A small image classifier, trained from scratch: 24-pixel images.
Rows from block 2, named by matrix and row number. Rows with one number belong to one neuron. Each number is 128 + 32 x the weight over its row's rms, rounded and kept within 0 to 255. All counts start at 0. After the name is the row's rms in percent of the matrix's.
# fc1: MLP up (model.blocks.2.mlp.fc1.weight, 1536x256), inputs 0-85
# fc2: MLP down (model.blocks.2.mlp.fc2.weight, 256x1536, transposed), outputs 0-85
fc1.94 094 [ 61 131 150 190 125 111 179 118 147 144 138 108 107 101 103  89 100 144 131 177 130 128 152 164 109 143 146  85  70 157 128  92 131 124 101  81  83 122 109 139 139 198 108 134 111  91 151 119 157 116 115 141 164  93 165 175 179 142 103  72 139 111  92  86 152 118 102 201  92 116 145  90 106  88 120 152 180 147 117  98 146 173 130 145  68 201]
fc2.94 119 [134 132 150  93 139 166 128 141 157 142 101 124 125 132 130  95 128 182 103 122 118 124  99 107  56 107 111  87 153 148 149 115 106  74 126 150 191  67  86  70 152 144 109 148 122 165 167  87 147 148 138  98 172 122 136 111  85  94 131  92  87 129 173 131 160 164 111 153 107 148 125 111 144 138  47  84 159  99 112 111 147 125  82  40 105  75]
fc1.95 098 [ 89 170  74 133  98 103 119 141 114 149 137 187 153 124 133 159 115 130 113 196 176 154  53 166  86 116 119 157 157 134 104 101  66 131  69 166 124 123 127 133 142 173 144 160 166 152 134 124 125 156 105 102 191 117 137 134 110 142 129  92 129 134 119 173 113 120 123 105  87 171 162 144 171  95 132 176 135 119  93 114 154 145 126 156 170 137]
fc2.95 122 [102 205 177 142  63 120 128 198 114 187 132  94 133 189 125 119 157 126 137 148 144 146 148 137 136 160  99 114 176 104  98 148  24  94 112 179  87  93 115  85 137 146 117 136  92 124 137 127 150 152 124  75 110 105 108 138 107  98  94 136  63 145  85 146  79 106 169 132 118 138 107  97  90 141 122 123 107  96 142  91 180 160 114 186 117  73]
fc1.96 098 [148 157 132 177 148 112 182 115 192 120  95 120 178 155 152  95  59 112  81 113  80  83 168 117 175  87 136 144 138 143  85 102 144 107  97 146 139 127  69 160 138 144 146 167 138 148  99 128 168 117 120 127 225 145 124 123 126 150 160 138 137 101 116  87 140 129  77 175  94 183 136 125 130 113 164  49 142  83 163 128  65 183 145 142 101 128]
fc2.96 063 [124 149 140 133 152 143 165  74 149  94 119 116 123 132  57  88  82 124 128  79 157 171  81 136 134 128  97 111 149 133  72 148 154 111 108  83 162 132  97 145 132 143 129 192 139 149 145 158 132 113  72 134 115 210 153 141 178 189 124 146 113  87 133 104 127 154 190 124 118  93 208 166 130 132 167 138 136  69 136  38 174 125 148 165 120 161]
fc1.97 106 [ 87 164 173 153 110 109  99 109 176  84 146 174 128 137  95  67 111 114  89 114 124  94 196 121 158 118 153  94  99 148 110 132 111 186 116 133 145 118 142 140 145 112  96  93 138 136 163 156  98 143 150  73 107 145 129 136 169 169 118 135 149  94 141 156 138 154 131 138 144 145 130 145 183  97 131 179 136 103  98  65 158 125 159 154 122 141]
fc2.97 109 [103 112 204 109 150 142 145 159 166 146 111 108 148 126 167  89 112 161 162  95 127 156 153  97 163 128  97 159 118  85 147 165 117 119 131 155 144  98  78  90 143  77  95 143  81 154 137  49 102  90 142 100 155 164 195 128 156  96 159 100  87 157 109  70 131 192 212 159  95 122 156 134 125  56  60  93 122  98 155 140 162 128 164 171 126 132]
fc1.98 111 [ 89 131 124  57 138 185 115  60 117 127 161 141 122 168 141 165 107  91 150 142 164  76 168 172 108  75 118 155 160 118 141 127 173  93  92 117 166 155 202 128 124 131 151  93 110 146 137 153 106  97  98  72 104 157 100 154 157 134 165 133 166 150  97 166  95 122  94 130  96 103 140 124 186 147 138  80 106 120  85 163 144 165 155  72 102 158]
fc2.98 066 [140 115  95  78  79 122 116 113 178 185  94 123 152 140 183 129 125 141 182  86  89 202 157 103 108 117  84 134 159 103 156  66 164 111  97  68 229 154 109 126  88 177 109 137 136  54 138 110 179 109 121 112 121 159 103 136 174 106 135 125 138 188 154 153 138 175  60  87  81 163 139 109 107 110  76 165 163 191 100 107 136 151  93 133 140 141]
fc1.99 093 [ 89  92 136  73 143  96 180 134 121 159 143 174 136 125 106 107 164  61 115  83 185  88  93 147 154 115  66 155 101 111 158 135  83 117 190 103 102 141 149 119 115 152 115 122 116 184 194 149 174 146 111 105 106 116 154 157 160 155 157 125  80  79  47 144 138  94 150 101 160 148 121 116 134 152 158  93 128  92 146  90 150 160  77 141 192  81]
fc2.99 088 [103 117 142  76 114 133 130 125 128 198 146 135  96 136 156 104 114 174 164 102 117 174 135 145 106 156 173 126 109  78 137 122 133 127 191 125 125 138 182 167 147  76 175 126 104  67 113 197 107 151 163 118 194  58  86 157 128 120  75  85 153 185 124  85 124 126  80 108 141 143 145 128 113 102 104 165 169 101  87 150 129 129 135 155 129 174]
fc1.100 126 [129 180 163  86 101 171 101 160 133 170  58 179 174 128 119 145  98 110 120 141 114 146  93 122 147 103  93 159 129 115 178 171  92  95 104  86 133 165 117 149 144 138 113 109 129 112 177  98  89  77 111 151  95 173 173 168  92  90 177 184 119  77 131 136 120 114  89 128 111  91 127 149 113 141 163 126 150 127  87  99 140 139 132 133 121 133]
fc2.100 054 [165 149 155  85  96 161 155 125 116 183 115 144 155 146 163 158 127 105 173  70 130 114  95 117 130 168  50 147 139 140  92 130 151 115  99  91 137 150 191 103 186 115 153 144 114 123  86 102  72 131 114 127 153 158 167 134 134  91 123  90 130 105 166  76 140 165 156 165 118 132 109 122  48  78 211 119 120 181  95 104  98 133 113 154 125  88]
fc1.101 089 [182 166  80 144 174  89  90 183 127 152 155 178 150 102 122 167 122 175 125 103 117 152 172 142 104 128 102 185 122 148 181 188 136  73 192 102 143 102 161 130 138  87 106  27 159  69  46 103 141  97 126  80 131 110 149  91  94 166 146 130 115  76 123 137  45 182 154 103 137 102  84  89  88 204 144 137 117 135 126 135 161  89 126  65  98 103]
fc2.101 095 [115  83 145  87  76  97  97 129 117 130 105 131 117 123 126 103 124 115 163 170 133 141 154 113 106 138 156  71 128 148 116  66 159 191 147 151 146 135 141 134 137 153 104 218 149 148 131 190 154 167 147 149 150 134 151 153 145 137  92 144 132 165 148  94 187 159 163 164 132  86 150 137 128  95 129 133 142 152 109 147 106 165 124 110 167 154]
fc1.102 096 [135 113  70  89 142 149 105 119 119 127  79 165 163 142  87 166  93 136 141 146 141 187 111  88  95 137 133 172  98 144 146 116 107  76 179 112 102 121 118 195 141  77  38 179 194 113  94 139 136 100 126  72 127 127 110 116 151 123  80 144 139 163 110 129  92 101  74  41 159 138 107 171 104 143 139 119 144 192 137 117 146 101 143 101  72 145]
fc2.102 083 [123  93 130 161 144  82 117 154 127  80 146 121 121 219  86 153 113 150 130 118  90 101 135 146 245 194 116 128 161  70 139  50 129 141 142 132  79 143 113 142 142 121 115  65  85 114 112 127 126 115 125 114 205 102 163 143 133 117 117  86 112 105 103 143 153 138  73 132 115 168  99 137 122 116 113 169 134 109  96 124 122 179 145  95  88  87]
fc1.103 093 [137 132 123 164 195 161 152 167  80 133 102 146 108 123 204  99 129 166 123  96 122 114 142  78 144 115 161 109 162  95 119  67 134 131 171 117 133 111 131 129  84 158 113 123 108 255 147 107 153 161 100 145 141 155 146 135 137 129 122  84 162 106  70 131  99 101  87 136  94 118 150 159 111 182 137  93 133 104 136 104 147  46 102 116 102  79]
fc2.103 108 [154 109 135 160  97 175 157 110 166 142 214 119  76 120 112 158  92 104 134 175 135 138 130 140 144  93  87 163 172 122 178 105  98 159  84  58 122 113 144 176 114 124 150 134 145  95  55 179 135 130 100  97 124 154 115 113 163 154 116 149  70  69 181 120  82 141 122 109  84 124 112 155  72 156 146  52 196 149 109 157 132 130 174 108 140 162]
fc1.104 109 [ 67  77 162  63 104 110 133 112 122 146 127 152 145 138 145  81  92 111 137 104 135  67 181 169 123 119 112 153 113 127 189 151 174  87  94 106 123 186 144  85 121  66 110 100 126 103 103  87 114 105 142  81  93 165 116  76 159 159 153 167 117 131  77 217  85 180 147 125 143 142 156 182  86 114 162 120 128 135  85  98 168 206 156 170 139 146]
fc2.104 100 [ 99 110  59 109 137 137 143 169 125 131  93 201 141 150 106 129 150 187 147 110 137  90 122 155 155  99 150 106 101 194  82 142  83  96 127  65 202 171 145 103 108 166  87  89 122 143 155 203 127 141 120 194 123 127 102  97 141  85 145  94 128 147 109 167 148 148 142 107 120 159 142 119 128  80  78 174 145 113 133 165 122 180 192 112 194 144]
fc1.105 105 [144 130 163 168 130 159 146  80 126 112 163 138 142  84 110  88 112  63 153 168 188  74 119 105 143 178 115  94 129  90 138 136 131 134 126  63 107  90 136 144  99 103 167 130 127 113 109  73  78 168 163 125 152 148 135 137 117 111 153 112 135  93 148 103 135  91 157 122 143 100 146 117 162 164 113 143 135 165 188 167 111  70 181  95 119  96]
fc2.105 115 [199 119 140 109  89 153 150 161 106 120  47 106 139 149 153 130 113  95 152 149 126 100  85 160 132 133 139 128 107 151  90 165 117 191 108 147 120 154 125  84 131 110 158 143 124 110 158 153  76 159  73 171 132 107 141  78  46 139 154 123 158 131 156 158  94 162 147  98  77 174 154 114  97  92 198  87 159 164 192 103 134 153  58 123 131 108]
fc1.106 108 [153 146 185 155 128 154  89 115 143 133 118 126 155 112  75 140 133 100 122 144 144 112  90 139  99 127 141 114 133 141  73 182 145 142 138 162 109 130 122 117 136 152 154 144 146 147 110  93  42 140 153 143 128 160 152 174  68 130 141 153  93 163 152 161 138 112 112 141 177 123  62  79 174  87  97 156 136 139 157 169 109  90 123 121  92  96]
fc2.106 131 [118 108 126 144  81 140 130 110  98 134 129 109 115  63 166  97 180 128 162 125 146 117 104 102  82 148 187 147  90  94 144 176 106 109 121 128 132 115 112 121 149  88 155 118 114 154 106 126 141 165 125  81 119 129 125 121 101 180 119  87  82 164 112 124 173 108 135 147 145  70 144 128 169 152 129  97 178 168 137 122 116 165 168 108 181 144]
fc1.107 099 [115 115 164 124 145 140 135 175 152  88  96 142 144 115 126 128  71 151 127 128 111 130 116 168 169  65  89 154 130 128 140 154 108  88 166  65  57 168 141  41 126 112  91 115 131 133 172 105  76 159 111 128  98 139 141 176  95 190 137 119 137  88 114 108 118  99 146 170 152 123 151 106 112 111 135 101 134 142 138 141 142 107 121  65  66 146]
fc2.107 092 [144 151 172 126 163 141 130 159  90 121 146  63 114 178  97 108 109 145 171 143 226 108 152 199 121 121 120 124 116 154 126 203 174 168 117 119 129 111 177  95 117 138 152  89  98 124 146 131 154 133  86  97 189 164 132 138 147  53 110 163  80 173 131 147 140 122 145 192  71 124  96 127  80 143 139 104 155 161 176 153  84 146  85  76 116 169]
fc1.108 095 [ 64 165 158 139 106 127  69 113 116 150 137 131  83 122 160 180 165 137  55  94 107 101  98 102 185  82 155 113 102 149 111 145 142 117 131 156 129 131 136  92  98  98 153  95 109 159 104 183  87  97  94 138 125 164  90 155 150 147 137 100 159 154  82  98  72 136 128  90 106 108 163 192 126 131 124 152 122 157 123 106 177 142 126 144 149 114]
fc2.108 048 [119  60  98 173  91 160 175 104 177 118 122 110 152 128 143 130 146 155 174 158 179 205 101 123  62  94 130 206 139 117 173  67 140 144  66  95  80 172  92 116  88  99 119 174  71 141 126 109 137 183 105 159  60 129  76 108  87 165 142 123 115 138 140  95 117 143 135 148 112 111 126 125 132 136 125 140 166 180 121 132  64 152 142 107 182  95]
fc1.109 104 [110  77  88  82  96 120 134 133 145 134 153 114 170 160 129 105 121  94 170 105 142 139 143 106 147 136 156 148 157  91 175 100 101 138 172 127 107 119 136 112 135 147 148  84 153 157 124 151  99 110 150  87  68 112  58 103 123 197 110  85 125 170 103 116 148 138 160  64 137 134 163 190  92 126  99 111 146 114 124 102 145 131 104 129 148 145]
fc2.109 054 [115 109 162 219  96 104 165 184 173  68 121 150 166 151 123 198 133 118 113 164 119  88  70 123 157 133 167  89 137 175 165  89 155 128 164 205  93 152 112  58 118 120 156  98 122  80 127 164 132  61 172 132 137 119 107 184 106 105 106  94 156 127  89 155 159 117 163 126 113  83 137 149  87 106 110  92 135 113  86 150 107 162 117 145 125 106]
fc1.110 110 [129 172 107  91 130 126 121 120 176 111 136 184 104 142 175 129 110 126 150 180 118 155  98 121 147 100  73 137 142 151 134 166 199 125 156 169 150 118 120  79  85 125 161 104 126 127 104  67  94 138 145  88 148 124 150 195 165 124 200  90 100  69 126  99  56 138 114 129 124 127  90 120 121 131  98 125 164 123 112 105 138 132 123 120 127 146]
fc2.110 087 [124 137  93 149 120  82  99 214 147 156 108 125 141 146 153 138 151 116  94 130 132 161 114 131 101 163 167 115 134 136 123  96 105 156 187 118 159 186 176  93  90 104 106  95 131  92 127 146 171 167 167  91 126 129 112 187 154 160 147 134 174  82 172 103  82  90 111  90 128 115  88 136  86 141  92 167 143 137 139 117 167 205  55 130 131 135]
fc1.111 101 [134 163 129  94 218 145 127 135 164 107  47 151 134 121  93 157 121 182  91 115 107  79 124 146  89 117  87 100 128 125 113 218  73 185 121 117 122 136 113 169 158 166  86 154  99 130 128 165  86 164 163 112  91 146 130 137 143 171 112 113 165 140  96 143 148 151 101  82 172  68 123 131 156 166 121 124  87  94 111  80  78 122 114 153 160 112]
fc2.111 088 [112  94 106 136  93 103 118  94 186 121 154 188 123 136 190  93 165 143  82 113 116  85 133 133  91 152 147 125  79  96 130 170 195 137 174 121 140  90  91 116 183 162 141 172 121 127 167 174  66 171 106 151 185 124 141 119 153 114 206  90  70 110 103 100 133 101 132 149 139 176 145 154  86 151 111 133 147 123 173 126 132 127 127 123 162 105]
fc1.112 094 [168 108 141 168 105  72 145 106  86 135 138 178  86 128 168 123 149 104 183 153 208 124  90 105 143 149 113 132 160 151  91 115  95 131 172  99 156  95  93 133 149 182 125 172  80 113 129 228  85 219 140  96 138 102 122 151 110 138 151 171 112 123  78 158 121 156 109 141 145  89  89 113 131 165  90 113 121  99 146 149  80 129 137 109 128 111]
fc2.112 113 [121 102 161 108  96 163 107 102 169 117 116 111 146 129 154 202 132 135  85 147 122 152 144 151 109 125  89  90 110 119 112  85 155 127 215 170 140 162 128  81 157 120 217  83 161 152 195  51 129 118  78 138  97 124 207  77 159 103 162 118 163 119 121 133  79  47 131 149  64 141 140 110 149  99 154  96 186 148 144 148 116 131 153  92 117 137]